python train.py --crop_scale_min=1 --loss="softmax" --encoder_mlp_ratio=2.67 --encoder_conv_stem=false --encoder_layers=12 --encoder_width=128 --text_encoder_width=192 --text_encoder_layers=6 --text_encoder_norm="layernorm" --text_encoder_qk_norm=true --text_encoder_inner_norm=false --optimizer="normuon" --learning_rate=0.0044 --orthogonalizer="polar_express" --batch_size=256
Rows from block 7 of the image encoder, named by matrix and row number. Each number is 128 + 24 x the weight over its row's rms, rounded and kept within 0 to 255. All counts start at 0.
# f: spatial gating (encoder.blocks.7.mixer.f.weight, 64x64), inputs 0-63
f.0 [187 117 121  87  93 111 104 100 134 117  94  96 129  92 142 114  82 131 148 107 122 127 121 158  90 101 122 112 135 152 132 139  80  89 118 118 148 154 130 164  98 129 117 149 143 121 128 137 121 126  97 147 125 103 117 106  86 171 132 155 154 164 137 142]
f.1 [117 158 128  84  56 107 126  90  93 129 127  97  87  97 108 135  87  92 126 135 108 132 127 109 104 107  91 147 114 158 138 139  88 125 106 146 142 138 135 177 113 126 143 137 130 108 135 163 104 139 154 154 149 131 113 144 135 150 158 123 119 122 171 133]
f.2 [ 90 117 187 109  73  95 112 140 109  90 150 158 136 111  98  95  76  99 112 119 117  90  90 114  90 106  96 122  98 128 125 131 114 112 111 112 147 159 149 144 145 131 141 147 145 149 137 142 127 158 120 134 138 119 129 167 167 108 130 151 138 141 117 141]
f.3 [104 123 141 146 139 106  91 103 116  97  86 144 110  66 113  98  76  65 101 154 126  95 110  99 135 109  83  92  79 121 102 136 122 127 149 142 136 136 159 126 140 126 141 149 152 150 142 129 129 138 136 143 121 132 152 141 125 162 142 155 136 139 130 140]
f.4 [146 115  77 139 158 124 113  83  98  93 103 124 150  90 121 138 110 103  89 115 144 109  75  73 109 120 124  91  95  85  98 108 127 146 139 139 118 137 130 127 126 155 150 147 145 156 151 129 166 143 123 121 135 127 163 139 104 131 163 145 145 144 148 107]
f.5 [124 106  95  78 142 178 114  96 103 113  87  99 137 152 112  91 105 106  98 111 133 117  94  93 121 151 133 129 118  84  98 109 150 153 164 123 136  92 146 109 146 127 150 140 152 157 107 130 164 129 109 118 127 135 136 141 151 122 139 140 171 135 134 178]
f.6 [132 119 114  57  88  96 192 113 135 121 112 118 105 128 126  87 106 111 119  99 144 142  83  95 137 156 143 126 124 109  91 104 150 133 157 159 108 114  99  83 148 149 107 137 171 140 155 104 141 116 124 141 141 155 134 112 128 148 110 133 119 143 135 129]
f.7 [ 76 108 123  85 101  98 120 165 116 159 114 114  88  98 165 127 162 111 117 118 125 145 117  71 145 117 139 112 106 137 101  91 152 113 172 164 131 124 123  96 159 121 142 121 142  85 137  93 120 109 124 137 136 147 118 102 130 139 172 115 148 136 142 112]
f.8 [119  80  90  83  84 107 118 149 201 131 107 131 126 102 119 153 122 149 116 118  97 140 167 126  95 114 114 107 110 148 153 143  80 124 112 103 139 135 148 121 116  92 111 145 156 128 143 159 117  87 139 149 147 120 127 117 109 132 116 151 153 148 116 162]
f.9 [112 131  60 106  96  97 119 120 127 189 148 107 104 119 132 152  87 143 136 104 101 127 128 122  69 100 103 125 111 126 172 145  97 112 100 120 147 130 141 160  94 116 113 158 149 128 109 118 132 129 140 126 176 134 150 131 105 115 137 162 135 149 128 149]
f.10 [118 182 134  90  99 108 109 125 104 134 176 126  76 110 109 104  86  92 134 156 112  94 111 122 112 104  87 140 108 117 146 111  90 118  87 115 151 140 161 142 132  98 130 155 142 110 132 126 109 110 152 163 116 144 134 132  96 149 161 137 143 159 141 138]
f.11 [116 126 145 156 129 113 124 125 118 108 151 188 109  72  89 111  81  84 116 167 142  89  99  97 118  92  92 111 111  82 112 124 126 102 118 103 119 117 163 123 111 140 124 133 114 150 133 127 134 153 167 124 137 129 115 135 107 132 136 150 127 146 177 141]
f.12 [121 100 118 115 154 125 138 114 108  99  73 114 186 149  98 119 111  99  97 145 144 124  93  90 132 103  83  96 119  80 111 101 130 156 124 117 101 103 112 112 117 140 127 135 154 137 133 137 125 119 144 129 133 162 148 107 139 169 175 139 166 131 126  93]
f.13 [122 122 108  94  91 134 157 103 131 105  98  85 138 192 131 119 121 121 115  97 149 138 104  73 126 145 106 112 131  87 104  81 144 142 121 139  93  78  98 135 163 145 129 137 135 125 103 118 142 129 145 143 151 146 122 118 136 125 158 133 170 159 147 108]
f.14 [111 119  87  84  95  77 119 130 143 107  82 100 129 156 189 133 135 129 144 104 104 125 145  74 149 156 143  94 134  91 110  80 153 143 131 148 120 117 100 106 131 133 123 155 146 112 110 107 115 133 151 144 139 114 107 125 148 147 121 138 155 166 129 131]
f.15 [123 124  90  99  81  93 112  89 134 124 131 112  86 107 118 202 141 194 125 111 130 128 127 108 142 154 140 121 123 110 123 144 124 136 129 140 121 118  89  91 156 132 132 152 149 117  88 120 141 103 138 109 163 120 118 113 156 130 131 168 157 111 135  96]
f.16 [118  96 110  87  92 136 127 124 109 101  72 111 107 127 138 126 194 115 126 110 130 139 166 168 115 117 163 112 107 140 157 142  99  89 114 106 122 140 119 140  89  88  91 105 129 157 148 135 116 124 145 150 158 145 127 111 127 103  87 135 132 146 128 164]
f.17 [109 111 101  91 126 112 111 118 128 133 105  73 120 115 130 136 158 178 146 106  83 122 128 185 108 114 161 131  77 132 162 150  85  93  95 110 115 110 126 143 105 108  93 139 135 111 142 146  88 123 102 127 145 142 137 143 116 135 127 127 138 169 136 152]
f.18 [145 125 123  80 107  98 128 127 142 148 134 113 101 103 116 112 114 161 196 124  91 116 103 148 105  96 133 144 114  92 132 131  89 107  75  99 115 126 153 165 102 117  67 132 147 120 111 142 130 101 119 122 114 143 156 128 121 135 141 147 166 125 160 125]
f.19 [130 160 144 134 117 119 110 125  90 111 120 164 107 133  99 117 107 104 126 163 103  79  97 114 117  87  91 157 124  68  74 135 102  90  78 104 111 108 121 138 112 131 114 120 121 128 134 144 120 128 133 127 134 129 138 151 131 143 118 185 145 155 140 160]
f.20 [110 101 115 134 133 126 150 139 117 114 117  96 149 138 126 106 114  81  92 118 158 142 104 120 123  99  63  93 165  79  99 104 151 129 118 118 119  78 103  88 132 132 139 112 120 111 132 146 154 123 111 131 116 131 108 137 146 161 143 176 161 139 151  93]
f.21 [143 118  96 107  91 133 121 152 113 122 107 100 109 140 133 126 143 100 117  88 136 186 153 143 147 149 109  96 158 121  96  83 135 166 100 113  98  85  94  90 147 134 123 124 133  85 101 122 146 136 144 144 122 115 113  97 131 150 146 171 135 155 144  97]